config = dict(
    horizontal_flip=False,
    color_jitter=0.2,
    encoder_drop_path=0.15,
    decoder_norm='layernorm',
    decoder_norm_position='pre',
    decoder_fused_qkv=False,
    beta1=0.95,
    max_precond_dim=1536,
    one_sided=False,
    max_grad_norm=1.0,
)
Rows from block 7 of the image encoder, named by matrix and row number. Each number is 500 + 25 x the weight over its row's rms, rounded and kept within 0 to 999. All counts start at 0. Numbers have three digits each.
# v: attention value (encoder.blocks.7.attn.v.weight, 128x256), inputs 86-171
v.31:487494495483534499479481515501532496506542507532555509488473495515494473498480529521523513536484512516511508464546522498495494478459530501484510485539433491524440542523477544509479523522497480522543519474485537479518534505485473470485523509454529538479501537
v.32:493492491482545487492491530532544539475523522503515492560470543544473500524542469462492537508517501508483532484497499531437521538521504550508503470501551498489491505500524530518474476483526543506483504498517520484495508510535535510484501494547483514498488467
v.33:549517478517504502452508432497477499506553521501491497521512540513490507509513546486475521507524503483503471513521460508519546549482509496475473472498537491531471516478473508505508498522483453482485472509470494521490482509474530476476464525497436442481491424
v.34:501482480482531515497510492501489512482486490524522547514494521439506458484562497522463492474490483542451477517495490516438507492502472472521532483508459537488505499525497515518468527544533496551467507513491469486485502514511510453435495505514506478511521536
v.35:485524469472493532538554477482535521523521500456460521470474490534503471499473435495472500510496487477513499495494486495485497490476490505490522500502541453474472491530499506530521498522529537511541524471497497529520495492495483492503537508494446521537504505
v.36:529510464497493541487484501481493483498542508541505520508489488474495453452471498480464502503481561575529541486470525490468488540454515510506477498467513538506562498504495511505513522493496500513559530499522544489507472515495520447485471520514483522509468464
v.37:468498522498507536498518527489542462525507444528520515467482487519474480538522495543469488504533494503512454524500531515500439476525502524482482514508515506488493509524497538519497504502523443553471495512514526494544474516488508512483468489461496500513502483
v.38:519519475538488519532511513470504522481515510497476446458502471517470475538466521520507483512524485513528529491492523490488498501522538495486520553562509511488496504495489518485495501473512484497500451534475477482501481543466536480449486509512519520453496505
v.39:495489477528509543449482464526469489447503519458485498547529483496554502524473519454493485498506491466474471535528489468504515478549511490529468491508468497494482502481471493520528454514517494481492481512465476449534541518483490475537494540546515460505505488
v.40:481527506503536477509495532493469521482534483529527505492496531490537530495459470486548495477523483473471478516503505459541507507498465490527568451523518488472452514519502499486521480525533516534510482521437503490507519462468496502501492496487499481517553477
v.41:463504456507500516494508487514502483475524479489542503493487509522539472481471462480510514501514505533497500504505465485543530493506535530545519473471489494499551546503541477539526557478512511449489488522470514477500525516499497501534496492503507529532513499
v.42:520498530491532487433532489502481508511501471471462515551517485530521512480468495549554497513509505495502488524509456482542507495514468483501498521532493466503510551455473522490508496522469476580523497511519533513514523487446458502538481500498475514521487502
v.43:482523450497518534465483499507534508490488525530515476514554529467525511454481480513501471505503511466477531477506490471521454499459497473463491491506460454502509515447553540535536480514495500479464495497495464527471507455476545505491518490527503503525450474
v.44:502496482491482520508518470557512509524543516477456491468513512480520522474492513496511496515535534480518518483472490523498487461461484498470467474455476499504539521522482539479506517495480498478476484526541472504476529520438511470515443506525515529463482498
v.45:513542518510485520505521503548524546495520508525563508467534483464479469496460525500513474487562559435523514498465478468522476500456482505481508450463467512475490492508498499471484493476520478488516532474489497499503486485495484498492501547496545477502514508
v.46:451510520511471523527502500513515499522488565548503491447502499488504481489458488503527526469489503523498501491506506523499512497478528515515533534487502531508528473474543501468548472466506484550501489482468548462472465481518529487542541477460524486506502431
v.47:491500516497504513500531505480503529553509481546522524525488539530466482551521503500514486489498490548490509526516501467515496495513496480565470496476522490439581476506491501520550508485509521532485490486500493476499507495520511506504511501507483523526534499
v.48:501515473496540481455462525492525538509492548472536486461475529503477509513516464490509516504508524497463536470473519472548499535509466525474483450490501474463488469463526486440503521478466508485525465519518492502468487544502497506446486470507495510467553502
v.49:502507510471527482512478553520488473521503499482527525493494542478496473478517490476464530521462545485494509499514468525498509518488478520538513511493527539490566450522480495474467488504526524532523523497457525500490502464552477528478474552548435512476533518
v.50:479547486516496497531515519520509524501522479486462531534500476487485494520520521506517541473552548490508486494518503484476527484510503505495564461485529500496501457536481501488483515506528480494474544498453535494520457495500513503501483530499558495501502509
v.51:463495539521501452501494500496510494472491491518527578506541465512488510520486514523479478498568480526498479547500455510483497489514450491477510537494449501480503455524517507465444496513492538546485485546493511481499476492510524487483518483475501490501490445
v.52:529523517541513542510504540477508462496496465478471521495436525485495478514513498524495520534502521450478513497514486512457508470535483506479460517533496461458523520529502500504478503450480467520446460544535538493518491522499504559494515528503490491525493497
v.53:521476499535528487489506519510500453485489506505510487509490555536490521528493554540491513489507496497515501494529494507443504454510506471530491485514476498480470467512571493517468533477500532490454515512508484516536527513542493518497518464457494514455449498
v.54:482482513509464501496505500518459498496486489496492501518449524471495493455488527521487533443554530508533519487516530518492534440491508518489478511528506504510507486486524482484485490487502506504486522489467492481480492506498495509523470481476455514509469519
v.55:519491531487517459496437473496480576498497482478543491507518530437503492527455521495499536496512515489539495499488498517481502558482501522493521521485468521490513495490507457510496474517536476499507489529554486528471526487492471496495541474504518492504480489
v.56:509477465511473489466485496475491490574542523477500501515538527487499496515480493494510513484522533528467466497517485469513473515525492487488517480509536451505472490494478512499491488476509488474537515473529494498521481515543505490495535503503491518503462474
v.57:514484483505487513541501501489505476463489473524514497547492516557497461500496539460495499506474519545522484463486492530542501462488524497486558501505504478505506482501514481527519480470479482461452484514526467455502488492506481531524480505503512514481528491
v.58:450510479451510517529482528458537532472473438443502469490486521541530528549530472506511463540470505472529522479513484491512488519512513490457481497526498499481488495539491505506520531506522509473518507472503508491499498504459490480515483505503493497484529502
v.59:520488466509496512556490483496500494519513491470526534516480487484518466515462538509507495537478545500483494510517505485522469534498491469494477533497470504501456531493495495515506531483470471506478488514471525526499485494464483506496525437490510491471485501
v.60:479513547461515515547503513494470505479464485479509506502549510548529485473517467497510502513494491465532489487510482482520472502463509461491525457497437529517499478517521536490474507516480475498495487524437485481482552468487506513486499506473501510504456515
v.61:565474490520471492515481473486490506469492484540489514478517476530460532541492510495505520485475499488516469529499506494535505470484529514524478508551508528492490561480475485510523478523468465528456496473486508494487499491493516458558473487491506506488489542
v.62:497482495485490507496508469510500520528503481554470509491480469466506488534476486526499517503478508484509502443479501549510492514465497498493532498481526532491529530531517504506533490463509531493490494542552479483481481493508537537501479510511475438469492479
v.63:479491534496487518466476492486492488452488526516518513508490494471529494420541521466492512525513535510528512495506477539495527491466490513495535505498474496498468515539535505492465518532455553497504478513468479469492494482489472515452488502503531501506494499
v.64:503521524516503516487530470527485507488523490484480487490506495540487502511517466486464484518514483468467431489469546515503532507516528495513513488506552516504472504494471501544532534514476505503560516485527453484522490550563490519512459522502531494490497516
v.65:511497520520468511500484551496473548460484488514477488516499510494465493501512518473549544508500512495530461500514506509500502531471492534456460494494478536456492530524453472466459472510520494538531478502483507449464491478513478539505500503483525503486477501
v.66:528507537527508466485509517475472523486529517495480500547470496489496525493502516513498567534513502482556520510507480511496484522504528526479475484478537484498533497478490546479483503483505495532530536435538510489503509526500504501541539534499519505467541519
v.67:468486500506485556507446555529525503477507481516485496480478493529519478460534494507514497470516496533469536480474502502495519517502501502514518499530515554498460503525498490440519548502496495529496540512462502542513459469508484496525477471486523487525511514
v.68:518452556489499467476500489524481506499491437504507521532485478524484486510470472520514470525556512481504489469493524476486514506451547525488506575512528492538452472522473501469456546453525469472487460511493504514500496505525493514528553463488505493475508527
v.69:533496527499479480441515514507495499507504554496479533468513492523469499469464469500496522464474460495496481515482479518485498518478479479456508481573496506562477458507545496542518511493502517499540524464518458527478491509501498457499458478492492508508472466
v.70:540435481523492488512497527500513514520505473503533486496528501532487480490515548466511492522491531470503530482449472434483533518517475520477503510481516547492491520466515490458510489490535511536464481465480496513494508474495461449507523475509470514510469520
v.71:560523475476520497482514512480501508526442466511538475548492503487530479439493451517536499494486488516502432534511519490515483539523476482476525523495499490447485509473479503473452486492535505517522493519521531441515523507477477509566480525486503544499475492
v.72:548500503472476467512483473521488514504495521452474492489513495482479497549517540456478543493497548503483520483510508488497440509501476500483528536487480496481531494481497499526505505466508555478506488458533503538497486487504520498522502516514477500534557455
v.73:491510547502519492516503511489542490528522523455506512545530473508420496512551494552474484539508478464540476519500526512497479499521472471512569477477473516543481522483520488482500535484516482530512516491471523524513508493489489490529464504469478503480527492
v.74:494517483465448528500522542503484451502501528494473527468521484528525514472508510479514493512494515512542531512548495450515503490512470509499487510518509512517496477521530499493452523476474535464501505557548494501544514522489489509532535497479482489406519484
v.75:567494550547475528503516494519511483487521559486462529486486486520569486501481515493471500531528490489506504538528519471496489515508462517515531467508478553481493487539467467506499489534491482522486511520488501507498479465546474484505523540493471490484495509
v.76:522514467524469485505546539535517522511480483495478478548496517548552510499545526538508467530492486492544502475556443479471495529537482515500514499488502482444516488481503468508502531520531455496475488533500518480501511483552489538495496537487499472530491518
v.77:476473474518496466500493502501506506523522526520474493510533497495508516471539507495439505428476452512483510482493511486530499472495500511481530481499504513509507507448519571469471482500493502481561497541547511518505518504466508466525511506499532477455496567
v.78:513469502481509503505491467462495486510516495506484473455533525506496431496498430455518518479546521534493497496503496489507487455467443541487497467495505448495481462452540526524470512512501513479511526458522497501497509505492509516492498554519448472499505476
v.79:479471522501528484501526510522509478466517488521516496543519508486509480529463482472480533500497505520508483501527545475523493501511528513494468524474551452516484464521466505539509485431491467490461485467503460453491503478517511482501508537523476553513549464
v.80:479506456503464505491493522495511516503460506501534514516496493512543479509522521480447519490486463482519537508474560473473500503500537500525506488499526513548491529535484459540483532515455502508468547549445525463489521486509506501478476490484494464456505493
v.81:509490549538497474460503502482491511509503488474499462507477496524494520471472508422482507450492456496441477477500503473485525534501534477504463495531497482510500511454444479522502474521524519525494505514468474420511527475472533541464500489514500519487489519
v.82:525470494468451469532463506491516491520488516477486493524540476474463491474509504430536484493470523517547483505470465494530483471522498510483512508465498497465554509519516508466524516530506433483466444496506522499514488517512545472502521525500485511464499489
v.83:494460520468470482514480497517525518500503524505483469506516517468508519517496504475477530493452480542469521493549514540510517501484506461527521490473514490512527533507479536521513487488547526479502526544530498476509553505544465483510525484476449478506495487
v.84:471489515504484491533497483482554518494497542460533479545495506520441469489465477510496483490499528495497467499502510534496485511472498492540496513484530426486520530494496505508514525495540515472474508487510527519502496489495496475512511531465506504475473535
v.85:532510508516495507493474488522493532495492493532490540509499481492482503492510518517529532502490528489549488534490514488518506484482479461495485454505479470480506470463517502477496519509499495542463527501491547553480534513507454468479466529504509485496498548
v.86:482536524451518502486527461535462531433514523517524465508527531472494487527478540491483502495487529474499531499528518528501483501541515478462520516516507508505500485477500520515499461522501505457521522444546497542538523502508535508493480482525514519464457510
v.87:536490485475531535503490509486489481507507502501503539523498496511469468461491465533490494474481514516469513477491514498468505465499496471506545505515500512489475478513465552497517514496498504524494468474464539503467453491482499522508506479502442518482536459
v.88:455476494526527503501450536487478482522491491497439524456486521481515468519525533508507507512496520519491495526482519487499512492461511535527498543525448500489471480558531495514517511469523487534493491461462465508541524521480505485456490493470482518505518553
v.89:492500508470461488523455490444494543529523551491473512436465522503480469490502493498471495509530497496506540455549496499482536470512494476528513487503527504513517479513525447506501513496462466490455495528530487530513489461507459505470468486510473487521511438
v.90:454460469518502454500529502462526510546475479503489459511495502498441569487511450508488482442503533502497512462468526526490493523533479480496499490523474529518509508516481533501514483492483502512495500529485472486458527515467529483520515507512472487508500474
v.91:539475501514492475534470487502463459469467486474472496530516544499509515473508482555483505483495479472482530499500477483498491490497443510455503530519484459488502495477414475464510501529520488501512503488485479512483467464474530505477456470474478480488529520
v.92:508508522506555507507530521501487503468505536478523474523527486480540528480535507501530481481544498501460491474518535549494545510549477488458549505471492508481494520510506499483507523479452573531508495513461489495478526508496493489518471527525490523516468500
v.93:491486510478483510483465468439476488477511523481484500487467529494463485539479506502512488498491543523470480516481460526507479479478487505510441519513500512476472449499508471465495470502492520506521510535468487512488484483492479511532487535515543501505519487
v.94:525474512481493490516520502528464510490508488491471505521546506510478507487464514494483459480471516565543536440455487505477484498480492470459531523480535509481528509481501461473517520459504482531472487531477474497466494541503532459470466556479526521502507503
v.95:490515559463476483500517519486518505484500534533521505518518523510503522469514521479486474516494502508537516521488499506539499526516506531511495528509533513528459475533532420507526439571515507476540522474465541455472501491506473531501507533485485482518489506
v.96:487531521465494482504475475537519479520498452464474513486494510479506500503508488496524521497466492532491518489527466495509496483506483485525511524501475515486468493512511551507457532490540483543493469527474513489491483501494509498489535460506474509548491468
v.97:556513476528498472543503534516524505499533503525463508502505502468484544526504471499416515513514513445497498522476474487470493516496493483502495515544458497528497566494513528507468478552525439531501513517503479501492491487481520511480458526532521500517463483
v.98:451508555495498469486482538520494514510482488495506503479462492488524464504444483495493465514546498524502509548527485521473486513501510541506501527507479523526484473478473473466514503524480514528533472500492503531499472535472514491480501512459509521517546500
v.99:485522496543536518500442512535528532538508479519513458520489505500490559518520468483490520529494500483498510520477553518556515503482488503471504412527473513522529522489505509516526468510469491533480530517514495536523430512496518543507483528507487508472480508
v.100:487501461514460484503485533509509483533468495507472502525490539506501530518558483486501527494523528458555482472512494516505490518526519442459471517488513506557493499472544494483481462445489486543520545521471507520506461522512539490498546488530549490495532448
v.101:512491481498452503505503481455475497508511514461493551506512529525450477473480508492510487462475494493523458487529529478481546499472470500481487504515455480505517512457509468513528502535488536524527481503512508470496490456487517531527464523544514497489504534
v.102:530462450558467520467549510489499509481493502477561512459427529512508510484523513513534502472509516534500472525510460511503503490479515497537524506510505475472452513478474506531480470506518485543541476492462500478472511479460503532535511494503469541458499483